config = dict(
    arch='transformer',
    model='CTC audio transcriber',
    dataset='babble in 24 made-up languages, each with its own sounds, syllables and stress or tones, from a formant synthesiser',
    train_examples=39062,
    input='waveform_16khz',
    tokenizer='char',
    vocab_size=55,
    norm='layernorm_no_bias',
    norm_position='pre',
    activation='gelu',
    mlp_ratio=3,
    head_dim=32,
    fused_qkv=False,
    bias='all',
    qk_norm=False,
    layer_scale_init=0.1,
    parallel_block=False,
    inner_norm=False,
    wave_strides=[5, 4, 4, 2],
    subsampling=2,
    layers=6,
    width=384,
    positions='learned',
    init='kaiming_normal',
    residual_init='none',
    optimizer='muon',
    muon_scale='match_rms_adamw',
    lr=0.0039,
    momentum=0.98,
    nesterov=False,
    orthogonalizer='newton_schulz_5',
    adamw_lr_other_params=0.0023,
    grad_clip=1.0,
    ema_decay=0.999,
    steps=7200,
    batch_size=256,
    epochs=47.2,
    lr_schedule='cosine',
    final_lr_fraction=0.01,
    warmup_steps=360,
    weight_decay=0.06,
    adamw_weight_decay_other_params=0.05,
)
Rows from block 3 of a small CTC audio transcriber, named by matrix and row number. Rows with one number belong to one neuron. Each number is 50 + 12 x the weight over its row's rms, rounded and kept within 0 to 99. All counts start at 0.
After each neuron's rows are labels from the 100 clips, of 14848, where the neuron reaches its highest value: "top examples" is what is common among them. Only what is clearly more common there than usual is listed. The data: babble in 24 made-up languages, each with its own sounds, syllables and stress or tones, from a formant synthesiser. In brackets: how many of the 100.
# fc1: MLP up (model.blocks.3.mlp.fc1.weight, 1152x384), inputs 128-255
# fc2: MLP down (model.blocks.3.mlp.fc2.weight, 384x1152, transposed), outputs 128-255

fc1.741:52 41 65 52 53 54 52 46 36 82 43 51 32 30 68 51 46 44 56 51 35 54 68 20 47 47 66 20 49 54 67 56 39 66 45 47 61 64 36 51 48 63 67 43 41 23 68 62 44 81 55 51 70 27 61 69 42 63 27 52 50 33 40 50 31 46 38 43 48 47 60 60 37 49 58 52 63 59 54 26 49 44 37 53 39 51 66 60 50 40 51 49 61 37 47 52 67 54 54 56 38 58 55 62 55 47 40 51 52 50 47 38 44 64 50 80 48 43 45 55 54 51 56 44 43 43 42 55
fc2.741:62 51 54 58 37 55 57 59 50 55 49 53 50 49 43 49 35 62 41 41 52 53 47 59 43 65 27 47 42 61 67 39 30 57 33 67 15 52 49 40 67 47 88 65 65 63 28 39 47 53 39 19 59 46 52 35 62 30 63 50 68 35 47 66 48 48 41 53 75 77 64 39 46 38 47 47 41 38 40 54 45 31 44 35 45 44 48 55 52 41 28 46 70 65 35 29 54 55 31 50 46 41 34 37 49 50 56 37 49 46 44 62 55 33 52 25 44 45 51 54 57 45 38 61 47 40 56 41
top examples: reverberation (62); /y/ (42); /ɣ/ (35)

fc1.125:80 65 48 56 40 48 37 30 54 47 63 26 48 61 63 37 46 59 39 38 53 40 52 58 46 19 49 62 64 75 55 44 52 66 56 64 67 51 64 49 25 44 35 40 48 46 61 64 52 43 40 49 49 58 80 65 40 56 47 54 46 57 59 56 51 54 57 57 76 36 52 44 52 45 41 61 71 51 26 30 47 58 60 48 53 38 73 77 39 38 59 84 25 57 60 51 48 63 45 41 52 54 62 54 48 52 67 43 61 45 44 55 68 52 60 66 48 59 55 52 53 48 54 53 54 61 44 39
fc2.125:29 57 41 55 35 33 59 43 34 45 70 49 59 51 56 26 50 45 69 45 54 55 44 52 40 63 54 37 68 26 62 79 47 33 37 47 67 45 29 69 57 50 53 44 39 47 43 31 63 39 45 55 60 17 62 39 33 24 63 39 69 52 38 60 38 35 39 49 50 58 44 58 58 52 69 60 37 46 47 53 76 47 62 52 51 31 45 56 49 61 63 50 55 51 54 41 69 61 50 51 49 38 56 47 61 49 57 53 58 61 53 51 43 61 45 66 40 69 42 47 64 59 40 37 49 59 53 49
top examples: /ɑ̃/ (99); /q/ (72); /ʌ/ (62); /ɪ/ (58)

fc1.217:66 59 38 52 58 35 71 37 53 43 44 67 54 56 47 36 39 57 56 57 33 50 65 79 50 53 43 34 66 56 99 76 61 63 50 47 40 50 57 48 53 47 54 43 50 56 45 47 36 45 46 39 29 53 37 58 43 69 60 23 81 43 45 50 51 54 54 45 41 35 43 50 33 49 58 66 74 65 59 53 43 61 35 57 41 37 59 65 49 62 36 39 72 49 42 49 33 47 58 47 64 47 56 55 75 58 47 61 57 46 65 55 47 57 42 24 69 26 43 52 45 52 44 58 60 52 47 68
fc2.217:64 40 52 61 37 44 46 49 58 45 41 50 61 46 44 60 41 68 45 52 58 75 63 29 56 45 57 15 37 46 74 58 23 60 55 51 46 55 55 49 59 79 65 51 45 48 48 45 38 47 58 72 58 37 39 46 49 48 45 68 40 26 25 46 53 46 48 46 42 53 63 39 61 37 52 39 43 61 51 39 51 42 43 52 54 61 57 62 65 44 50 50 78 48 50 42 60 56 30 62 38 54 32 61 30 31 62 55 63 40 54 42 80 67 52 54 49 66 57 45 49 68 40 46 31 61 60 42
top examples: reverberation (83); pink noise (35)

fc1.561:66 42 50 62 20 55 63 53 36 48 45 39 36 59 56 45 54 42 45 75 38 39 58 61 63 60 62 21 34 39 52 42 52 58 43 70 35 53 37 28 38 53 40 49 50 39 35 56 42 50 31 42 37 52 52 40 62 51 66 59 58 63 10 61 58 55 55 67 30 52 65 50 49 44 41 19 39 67 53 49 57 62 44 57 57 41 60 65 54 45 52 55 61 55 45 57 36 49 50 30 69 49 57 65 51 56 34 51 42 38 34 67 37 49 48 61 55 45 72 53 56 47 36 54 69 50 49 48
fc2.561:55 49 50 42 59 41 23 37 68 49 33 58 71 69 65 37 47 30 59 31 79 53 56 35 40 53 81 54 54 70 48 63 45 61 46 54 64 39 30 37 73 53 54 64 74 35 55 57 43 36 55 60 65 38 39 48 48 51 39 42 44 42 61 65 63 42 47 57 60 23 40 60 41 60 41 57 49 39 71 35 44 37 40 47 38 59 49 49 48 42 61 37 33 46 53 67 48 69 51 61 30 53 36 34 59 47 48 47 52 41 52 55 43 35 46 48 49 44 60 52 32 37 70 28 57 41 47 48
top examples: reverberation (86); /æ/ (83); prosody: stress on last syllables (70); /ɨ/ (64)

fc1.666:53 74 40 46 55 47 48 51 53 68 48 62 42 45 38 41 41 62 47 55 21 50 28 47 44 43 61 49 33 34 60 40 43 33 60 48 58 54 48 29 41 51 33 59 62 59 59 59 64 39 44 50 48 60 43 60 28 47 60 47 58 43 57 39 40 43 57 53 77 61 67 49 58 54 48 62 83 49 53 24 37 55 45 49 80 41 66 44 56 59 50 63 29 39 36 57 53 66 67 58 66 38 55 63 46 44 41 53 43 28 42 47 45 65 60 38 36 57 60 64 44 43 48 65 48 68 38 35
fc2.666:50 48 63 37 54 37 46 44 50 39 44 59 52 38 56 37 29 40 59 66 42 43 49 66 52 44 46 38 60 42 47 51 45 64 45 30 65 50 37 41 55 26 36 67 44 43 27 68 61 64 43 43 57 34 69 48 38 43 45 51 48 74 52 53 32 44 49 54 68 61 94 52 68 58 57 48 58 48 47 51 18 52 53 28 56 48 58 63 51 57 36 21 51 27 44 46 32 52 44 59 52 63 53 66 48 44 43 48 28 52 54 62 52 31 64 80 55 35 42 42 47 54 63 41 70 50 42 50
top examples: /ɑ̃/ (92); /aʊ/ (90); prosody: stress on first syllables (90); /h/ (83)

fc1.445:48 63 51 55 52 51 50 48 46 68 39 55 63 37 54 40 53 57 46 66 47 39 55 39 62 46 35 40 72 48 55 46 44 54 45 43 38 36 55 69 54 53 44 38 40 53 36 62 40 49 44 45 63 35 30 72 45 54 53 39 38 80 53 47 36 59 47 53 56 35 56 42 43 38 66 49 58 44 59 63 44 68 61 81 42 52 55 44 43 57 56 20 37 35 58 62 81 52 57 62 82 35 53 47 71 52 55 39 41 25 50 76 51 60 35 45 66 49 60 62 56 50 46 51 34 51 55 45
fc2.445:58 38 57 51 28 55 86 70 55 59 54 36 62 48 33 49 43 80 61 54 42 37 60 58 53 53 64 56 64 46 49 54 35 64 52 35 56 47 64 36 50 55 57 44 38 37 41 39 68 57 62 41 68 49 46 41 66 49 51 24 62 70 71 51 58 44 47 71 46 62 43 52 52 26 29 43 51 83 30 46 62 47 66 29 51 44 55 53 62 55 56 54 36 44 58 51 65 51 57 49 65 56 42 28 49 34 36 59 60 40 40 69 37 36 54 38 34 49 34 72 55 78 45 31 52 45 58 58
top examples: /u/ (49); /ɑ/ (36); /l/ (33)

fc1.589:51 44 50 59 40 59 41 41 39 65 50 35 36 65 28 60 64 51 50 61 56 53 49 50 33 41 50 51 45 37 67 59 57 50 48 62 59 32 63 57 55 51 47 29 47 60 47 47 61 48 56 59 59 67 73 35 50 38 25 56 60 49 55 44 44 51 53 56 43 40 61 52 64 50 55 64 57 46 53 38 56 53 34 48 56 49 37 52 24 49 50 41 63 45 40 38 68 63 71 27 47 63 50 64 69 47 46 45 48 68 71 72 39 63 51 77 41 52 42 46 45 52 50 69 62 46 55 49
fc2.589:50 57 40 51 47 72 47 68 72 44 43 45 51 47 56 49 58 57 47 59 59 49 69 42 62 50 62 42 36 53 69 42 40 42 53 67 44 39 64 70 55 49 63 63 51 57 67 43 54 26 54 58 71 68 61 36 41 41 38 43 52 65 60 60 34 57 50 48 43 61 47 52 65 58 44 62 59 45 43 66 51 47 31 73 56 56 50 58 49 54 40 48 62 33 55 63 54 47 31 56 58 48 76 59 44 36 58 64 64 51 56 50 31 50 34 66 36 44 46 38 51 53 35 46 42 47 59 64
top examples: reverberation (80); /dʒ/ (40); /ɪ/ (38)

fc1.94:46 47 33 64 42 58 32 59 62 53 48 47 33 36 41 47 48 53 57 58 62 52 40 40 33 45 32 65 51 34 49 44 39 22 43 70 43 63 50 49 47 46 58 43 38 50 53 58 73 56 77 45 65 52 36 46 43 67 41 42 55 48 49 65 52 64 46 59 42 22 55 74 52 55 44 45 43 67 35 47 43 47 58 43 50 53 44 56 70 55 53 57 60 57 24 52 50 46 71 30 53 55 37 48 52 60 55 57 61 64 67 60 68 51 66 60 62 49 58 30 72 36 33 48 47 62 56 61
fc2.94:68 58 61 61 48 49 58 25 51 68 48 50 64 56 30 43 42 37 69 48 50 54 71 51 40 49 51 46 47 38 62 64 63 66 58 28 39 53 59 53 48 26 44 52 42 47 60 58 19 47 47 43 72 72 63 72 42 50 39 47 40 38 55 58 60 63 43 50 57 77 59 36 68 13 52 55 42 50 61 51 46 53 30 31 43 35 39 51 63 43 59 38 52 44 39 54 43 89 76 54 31 55 56 61 36 35 46 28 45 58 41 67 57 18 49 44 43 60 34 52 37 56 46 56 31 57 64 59
top examples: /u/ (85); prosody: stress on first syllables (59); /oʊ/ (52); /ɔ/ (41)

fc1.668:38 45 48 59 37 45 46 54 50 42 47 69 68 50 59 48 47 68 47 57 71 31 52 63 57 49 61 66 46 37 30 40 56 19 46 33 49 79 56 48 47 49 81 64 72 56 39 30 60 51 33 58 37 46 56 54 56 59 46 44 65 38 49 36 34 51 54 42 64 59 47 38 50 60 41 48 37 40 43 43 50 39 41 50 50 25 49 56 66 57 64 43 54 33 42 61 69 73 41 48 56 46 63 43 61 30 38 34 44 47 51 47 68 53 36 59 43 51 70 51 31 36 55 36 61 38 41 55
fc2.668:44 53 58 26 42 43 58 62 42 39 61 54 29 41 55 52 52 50 65 35 70 49 57 41 47 38 38 39 55 66 59 43 44 34 56 48 48 56 58 56 46 52 46 50 52 54 27 69 73 45 40 43 49 42 49 72 60 59 50 53 58 43 59 32 68 49 66 61 43 64 34 66 31 57 54 43 54 51 42 33 60 65 40 53 49 49 65 48 67 64 68 70 47 58 35 54 60 53 54 51 51 60 54 44 43 36 49 57 47 67 38 68 65 57 69 47 56 39 46 35 47 56 66 40 28 73 50 33
top examples: /u/ (71); /j/ (27)

fc1.761:48 35 62 55 55 63 60 54 44 30 41 44 71 56 58 56 63 35 46 42 29 21 56 53 59 43 32 64 68 53 39 62 38 64 56 47 45 31 43 84 44 64 48 55 56 61 64 38 57 40 57 47 42 41 72 44 36 50 41 58 37 70 29 50 56 37 20 65 64 45 37 56 28 75 62 40 45 62 41 65 44 35 59 66 59 61 63 52 60 65 41 43 57 67 72 64 44 51 41 37 58 46 40 34 46 46 54 57 40 29 43 40 41 49 68 69 34 38 43 50 35 65 33 48 56 49 40 60
fc2.761:56 34 32 42 28 52 50 53 43 39 41 60 34 49 64 57 57 51 26 10 59 56 63 53 22 43 49 54 37 43 48 50 35 50 45 52 56 38 48 43 65 46 36 34 65 48 32 48 47 53 35 54 51 47 69 68 71 70 46 45 61 44 57 37 39 30 59 46 48 50 64 59 27 71 50 66 47 62 44 55 36 36 75 59 46 29 57 50 50 54 53 62 61 43 54 50 69 44 63 56 46 50 41 51 41 50 47 38 25 48 51 59 65 36 60 39 23 48 77 28 65 47 49 29 38 87 69 37
top examples: /u/ (70); voice: child-like voice (64); /ɑ/ (48); muffled (low-pass) (39)

fc1.424:77 32 71 68 75 36 42 42 70 62 34 46 64 69 43 74 38 46 43 52 44 44 49 38 37 61 54 50 67 49 52 44 65 38 49 46 38 33 64 45 55 67 45 57 56 64 46 54 44 34 59 38 48 32 44 04 62 62 66 56 57 34 33 80 50 60 36 52 48 36 50 54 35 54 44 27 45 65 28 50 39 38 60 60 55 50 36 62 59 34 51 40 50 49 57 40 46 54 42 55 53 39 77 53 37 42 45 65 60 54 42 55 43 49 49 64 56 28 47 32 70 72 61 42 64 68 58 50
fc2.424:66 39 76 50 53 46 48 59 54 35 65 51 37 58 50 32 54 77 46 66 37 61 60 45 47 59 62 67 35 48 52 45 24 55 50 45 53 38 49 46 58 41 70 59 42 59 23 42 54 36 54 39 67 49 63 82 57 55 49 62 41 42 56 14 34 39 27 28 54 46 46 50 40 36 43 65 45 59 32 40 29 54 57 48 27 38 58 44 52 38 67 51 28 59 62 53 53 50 46 52 58 37 70 55 47 52 42 61 59 25 62 60 50 48 56 57 50 66 34 37 45 55 66 67 29 35 65 73
top examples: reverberation (84); /ɨ/ (30)